config.yaml
image_size: 32
crop_scale_min: 1
experts_per_token: 2
width: 128
pooling: "mean"
batch_size: 256
Rows from block 5 of a small image classifier, named by matrix and row number. Rows with one number within an expert belong to one neuron, the router's apart. Each number is 128 + 32 x the weight over its row's rms, rounded and kept within 0 to 255. All counts start at 0. Numbers have three digits each.
Before each expert's rows are labels from the 100 images, of 14848, where the router gives the expert most weight on average: "top examples" is what is common among them. Only what is clearly more common there than usual is listed. The data: fractals drawn by 1,000 iterated function systems, in grey. In brackets: how many of the 100.
# router: router (model.blocks.5.mlp.router.weight, 16x128, trained with AdamW), inputs 0-63
# up: expert up (model.blocks.5.mlp.up, 16x32x128), inputs 0-63
# down: expert down (model.blocks.5.mlp.down, 16x128x32, transposed), outputs 0-63

# expert 4
top examples: sparse (62)
router.4:185134172135108056112116113104139121066066129108142147167124100127129120095115137142154141093114074135109154160120074127170180171162176146148126124174120123111192162171124132151128137112136203
up.0:097106135133112120181124112097124097112143101123099132158175116142166081129104141168185154152148105094175130130133126151106050079132101086136116177121150134106097110114151063127129053099122106
down.0:096180106118126131103175147106121132129123162181098164146144083135116169128118136130114087090105209111139155060130113125156095126138091079118165091099130044102081117079129135135141155152123133
up.1:069193161162147103130138139091105079091138115060104131150142140135097181090157103123078132090122135031197102091142185136137091119094204119116168201141147092151109147069134150138138080133135161
down.1:085174142072203133128075140104137148063077143133116110104123087120124157110035145180177147104120053123168069128139118101124149116093176103145134134111152137126163136137140134092127144159176096
up.2:103169089104101074164164149108162140103119227161132090118131118159099119149082201016083150087159122115114120115140116080130128146122127093148147177114171127108131119108164109183111057163159131
down.2:060168108153145124153145125099121101113107167116111105109066105172114154134094140076130133062101081084163125142178136102065149161121146074154187156143123153119169165144127142116095074085136133
up.3:101118109123147094100151142163157104105069079130102115134137176104084145140177090174105108125117141120120194165151203123133104108144112123137176143132199151164117092134151135100135190116071160
down.3:082106092084155137162107125096133068111137098091123139125143184055148185116097119130163116122111095155173108129146199129146180117127119178115164177103143075161103146149136155121110129196120092
up.4:144107120116146068147069118095093120114177149114097147129094122148148078138166184089156117165094068158077143154137190139148146104157101059133120095151167128139128119110149113169128120121171160
down.4:102171100165126091133190144142166087108077134163057102094152141078161122125179114104133140111147155135105061121114193106110121147122125128165092156146131059131156151166143119152092118119153148

# expert 8
top examples: five maps (50)
router.8:076134110144107166171163114108128086179154118184179125159114114095116122143101133086157066168164131137127121111110152136089159158075148140138103082175099103053091132120134163152106095155102077
up.0:117101163190093089176171135102121123073100136139172101167170122126124122109058102159094124136176161143141118125153120121109130141118112122184096131125124138192070121106141112106141174130146081
down.0:150214130122123128060106104147166118150136152154124091111176137103170145129123119145162126194121063088080133104136106162194152093041139170158116134199135145149139139111120125083119163113161089
up.1:088106128073155117173123138133176125141090093142091131089136119112121132066146135145106117167162148201205145174221140129091102074117080122154126142080139133140114096161133134092131118134137047
down.1:158084115129088122128127020114152109104166094143107113128119169122170143096151114161163059122143079158098154130161092129104148155130139130110098122035135113144071117184157085114131171171128132
up.2:072160184127087151124156088150154155128115095039165233088124156153180127132129118085093159131155115182144173097126084094097112159139108174056101162108101170142138145138137145113103043123143093
down.2:202103123086121165127119123125096163092104123127045059075125158123086087121154118117086113142132177130092096125108127168161091107104083168138153148130097151101093170119136117156134101131148171
up.3:103064153099067141105077144157190155127123077195100186121086123131120158154126146130151136089107058219103145169143121124157130111189141126106136060168108108161143140124099138117160160094121164
down.3:162101126143130169088082090174127137136147118068136141124159136057122038127143162138148157174192142077124154107142149092136094133091160161100146101137111107103085060187093179127099134109135105
up.4:096125129149174144114169064057174099142155108086136137130089133115151102102147177138130146142154066108180119142114122086078136150124091133127170149098167103127109052145130144110085134144137113
down.4:148093130182112158144096170183108132150113166112135081126150088126188106127085105160125079123138133126116102108166127069082136185212151132116170134121183143132141092156173131101129099096107067

# expert 9
top examples: two maps (100); sparse (100)
router.9:075144116122149129175161126145159101145137129134151143106126184118084155115133104097129116187093139160105159202166190132091119108186106114131161163106181102123103091112161115144091131186128062
up.23:134104120167070148118076145111068097146161154084118135132119204119163114124156092148194175100118091194091137141075143114158174168106113079117128129162101122171132121161067142154135127096132153
down.23:111167085100153096134089097154136126125158158084135193135133108114120077152111106070124127118088187112138161156120149166169100184213122116098134122099164145115104133129160142103081136186106076
up.24:125114078159125193125116050143150161136138133104119150154150128149130137134145142113196093178105203170175086103160126071067161131132095178154064121066079131087127110179135145125103089120122110
down.24:139095113138143132049115097068124104169137106070094189156161124146144149134159096152102093147199080106143120141158160059119123178180085136103161143134137153154140081162136121120106145171121095
up.25:157082111156102144100136077179118140114111111119094160131151120065116168136163092114067153077102110172112114093139119164140134140118173132146122049099153166095123131139180140059179098111132135
down.25:118109172127143133076136080125181121117163074136110075130077139140111135089121100116174171065134161081122134144177151128142116146097110115178149118131120161130104125188089124128152154160107120
up.26:154105146155020145158122087142176134162089121171097125132103087137096109128107168112145142118178113207150139120147113127191100132095139103063108108092086113134078105124100179143158078136120159
down.26:088110149094129098189123137074088121132101132155138081159127134121195155136185117112129107086167204115135149079095096153133061147165132135215187146091163104125138121090099078109116153104111141
up.27:117090123169151117073123174162151107072088198145139116155197085143114118137084141127132168097124170091142097179178106149205129147059155146116145110126157169106108057160082145122200132061087131
down.27:141121113165205116114169076144151109130167129164114110188136140175059111118082086144165108138089150085157162133136129120080172181114139118173162095158127087121125116107137104134120158161056098

# expert 5
top examples: sparse (59)
router.5:139084043127119110137136126179089126163147100108064109105138146136069157106075091151162138077111151205115091120180106162147092086148152089133163058098123131164103112127147181096148152085086102
up.23:121145057143112143126089100133134131138092149102116139123188162095144164138112099123104131095113148181183115083167182137055149135156099153111093124143116148132174161141159109029107142114135082
down.23:105094137105144166156101179143075151141185108095159106069124155144104071089141158130166158105154163130149084058109067100161154104120126055145154084126124142178076118181143127177142141110115122
up.24:111124188155127133146198120151141129184133100158147169102170115156112121166118133102083116136167137092096154201115124131057050130142125108118103142116104143130154134114117124171140126225171104
down.24:108178134131084176130101144103141113139123169135136120166087112134118176193112095109205091124115147134149121146220082161072142134198180078179174072187137112113137121125121142121092113061121114
up.25:100106127120103165143164119124176120148135131102199182121167213155145096108106099080104130163124164161105161145139120092127110109159088116128148165149162104149116155098148141135152094162167131
down.25:129173168183178101133144074131101094133119062145140135112111137149195141092108153137117132149154083152156082127155109124111162165126115165131087098078072070122092129104121205139118145106109098
up.26:199104109089166140137124168174069135135119107076014095100130128175136142146123099119133168105104121149122118163169075145124144215164133150096186086144148145139078123162128108148132141145158211
down.26:095139118131113155144153174081131123083113122166172102089138139158155145109102168198153127132189113072155119058182143095102137089115155131126075133147142122108183122149180131098120052088127098
up.27:112090092091048119129111071151207120121156113170139123057111166120086177134159104120107158132154153160058152140124129107171112161078088081125109101112146167114078113179133185147137136189111135
down.27:113130115163124137162146083071120150065139156152065045127117110085160128120140129133162138101142148135127087167103176088128115101115096138073167115159124121140154152168165126123146158177157112

# expert 2
top examples: sparse (73)
router.2:083158140173175110103121143099088103139129136162092081129144158088145068145181211146120096082132115053152073159075124095147127107094104161182119152160070153144175099182161110139142143063144129
up.0:200124175083132091124106092113128149035178141123141115135046138172107115119097170157131129141125097176073111105094076088082157098133152118138117144147163077093144148110138089138100129099148100
down.0:167094116115191104120164137115080146098089128188074184133120129106107170109121136052052168102102112080147135099079154130138066166131072142133108171125134154173141113123148118160132068133163118
up.1:086128099129132154169116121153145136154143115146147154138202083176067176095082156099122077159166105171113172128174098139114162105143133162102097067126118091081134134149075128142130090100144058
down.1:154137054158070098083178147153091065175129147172113143145136124148150127163154123154174069107159145140122113136122101140107093155137183156123103104120135120120184090141133115194110178042187184
up.2:170195124126135184126131121112121109184136149138214176088111127174154073083127152123117189171142107123162138156122124122105157150057101135116122156161111091071123128161156126099092113141166139
down.2:107160097121127150201135072113157112148117132119148068167098117168126176103141153121202070117111095139107088113096109140128048118147146115109125067147176150137192096138113142116085151122139167
up.3:130137029063147099131121110115141116144068146145152069129151087095106140118185113160077160146130090081144101084123136166208109096141093127142142125111134139181154135143165090142159096144143145
down.3:103136136092091071168172107114199100139175062077102182102131152127181156094144130087105182127110162162157137146104158064129109106158156154068164134109070113124111163159100125127122123197168099
up.4:107135052084151177117088154160147145189086153072129120129143178096109174143087148138112110095125156151173095156091139094105169133168131205092144143137075155127129086160131173123103164112112101
down.4:090152123158159101174162186158192090133109135171142145173085127057158099107135126100082137116130174080069103092106107147164150126065116133125160179041122096148145090134169167158126115143130148

# expert 11
top examples: dense (32)
router.11:121167156092163183115185176125132148142106120181118145070132101205121145149168125148122116100136144061139164165142099112039070122135149139143110147124106163148109150128126115134145124115145147
up.0:156151102139170121114158108100196119140165142166127121100138111127101096126162223063119153090116167151127136134106116107081122120137161111068182156126158140123157085110147190130100112070092151
down.0:118087128193168164154120118127091143126164171176128097099131173053160108072126083087126166088107153176069215118084077129160190108121054110179055088138093125153116114148098083152142137135156176
up.1:151082077052137138112123140126183121175130126220126148129120161153163129165194090164175113108107149160135193127111159136104108183163092071146143108155166155125137126132091127114110189072115143
down.1:088104128131130163148095148088166105113149090073213121137131135118104089112119141152086123122177133074163109129134184114095109075202153112111133148105093108189120143104130154170104158138121095
up.2:167128159109083138135133101089125162154163097166169137131088116067141118138063121148125096136169131254147157166085119080160152066137130110196098126158126138154157122139094172103145148136074066
down.2:192085142152132162130123087147123091156104150204110130089145121169176134142145169134066151150135164165118094089134113135138094128182123140067131163129145150112134100168171099126128126059163108
up.3:092119139121118098149078125144125103090123132151135139116114070093141089136199178114123158174133097138182140148151161158073135083121105123180101120140122114090137136091149109120164102110162067
down.3:092159138186053168150115096134136131106124127129137075109178130145142117135182139088118126105176166048100123108168174125111045114047148162061169128111104066144101177145171182115080130130134129
up.4:052118134164148058085133126061104113126177140182109136116148137102151134096082155138151143106115141154183145093148188099125104118065118134202135118113128172021058104110168100137143155100107148
down.4:139072133165172113161151145152169084134148113133133151142080110125147062121098144139045113175138108103116121146185167100091114135098170107137083137127170105111162103153116100134137129107159121

# expert 7
top examples: two maps (100); sparse (100)
router.7:114127122092184099149061180113108126088147142096130180115069191101111115105145097109147100140054120186140144158107142112188146141111118111085145171104164113131162119063111075151109106164088128
up.0:095096017088140105111094113143126177139080138166153146118105106129173117092108140165117143132149109074120124065082117107139177122104112178102123135088117108089120152063127123140197166106112200
down.0:087144122137086099083148103133110146106131124140201163122181152114182110117176149094159138180096170131124096074117131137147170124136048146120116184177078107158138132087110101116139086082161131
up.1:181103078207081150124148121183161149139144087119153131197165115154159118093056113110112167168140112129123095096105095103148116121119171173110134130117141131161177168090133156097118089115062140
down.1:110151159125124078126179136097173098176162129156106168140166142124091100119134140150107177037169206167158131121133147112120112158105079093162153116103108109158110158185123157125101162136126093
up.2:142097071111161124082127114111161127150092088147086111120132115087129137104075169130158131080100155152157112095089118105155162115155126124122176113168159092184123175158142130141186173158112125
down.2:116155108103145140150154140166108158099139124130099086155152137222158129123115068112130228089054120116166068136134140132126142104164114150134133166144104139118185111076148139073141071077126158
up.3:140138171146159035097105119119109118137146108225138124184127106148131086138144164154112135109119097045149134147168154123123140172136104184151103088154100180120082173172119106085132201103138155
down.3:128167170127147124124152131077159100090113131087091167114179159165119141127170110088117119071073138125101187146102111068145153123115162162137140176135176141111114196133104138130092147188133130
up.4:153094134152108132142092184101133132130091118162126148135171143073114134152078092125096172167186116127146130118140127173138169067104099129129109087148113173155133097141096110065174152112106148
down.4:097160125164207065085108093120104153077123116145044119122139131150131147133131132188152089153150167095180110178146123153096154185104130119146110101175128119114081127122130136097113144171122116

# expert 13
top examples: dense (68)
router.13:070104139120068107160158093085103133140163099153100185103124104137184173103078094126126118160135161174119134073114107140122110110132081110206068100126137087094113160067137167075109100111141080
up.23:127143099136102061137183077069162152078114083085120068171127134205194088108080152152182126147136119068134144110135126118148119139127162112143136141119141083164107136099168117087137147125121180
down.23:132124097074094077111146144130175104105141133131192049179180108108189110093133135144162219133129118130112082142086101129164105113055134162151148163112182191115101122099107090141082113156165137
up.24:195105153112089125106145071105114138176139109114105138131107104138145116170137122126190095172128089152077133151140091166188122106126100145169086111098127138137125061133127104125099116101125205
down.24:143087109106124155156126087127160146194165085218167173134152133093124178113165094131118141158114080146133125103125129149102162145188094119136152082105165052031075122161162103068102147151168092
up.25:097158152080076132176158138078133183106151096117179119116107199145153085109101187141103072187182089119136126129121140089136105141109089129142097144137110101160064138132149143122081097120106126
down.25:175211129133107130106160130137143151112080109067142104179129136148143075138124196129147155155132165132121132146118091114181119110066152181115115157108100137158097143108147125147133150162111144
up.26:121088169117117165133085111115131149093156120120143140144116200131144089134155167168183132140067088185116113151100115117102162150095093143103137159115111101184060143115126098096105165124170144
down.26:151094118157040119175123072116126176106091142175120094112103131110074085137099169185073136136162071198140162077154152101147119141155129148071115192156120091073120150177153136138127097151148120
up.27:115126116075103125126137124056152069168146134115163126078146086111066121120190110081101111089120107183096120128116126147116133117097158073123167110151186061077177132101144131090071123147131126
down.27:093156081168142085182053159133091163100179105129125129103080131128163124126114160100100146075134120174140103111140123106185091147075160137157077169135192128114133119116152115081113174123147158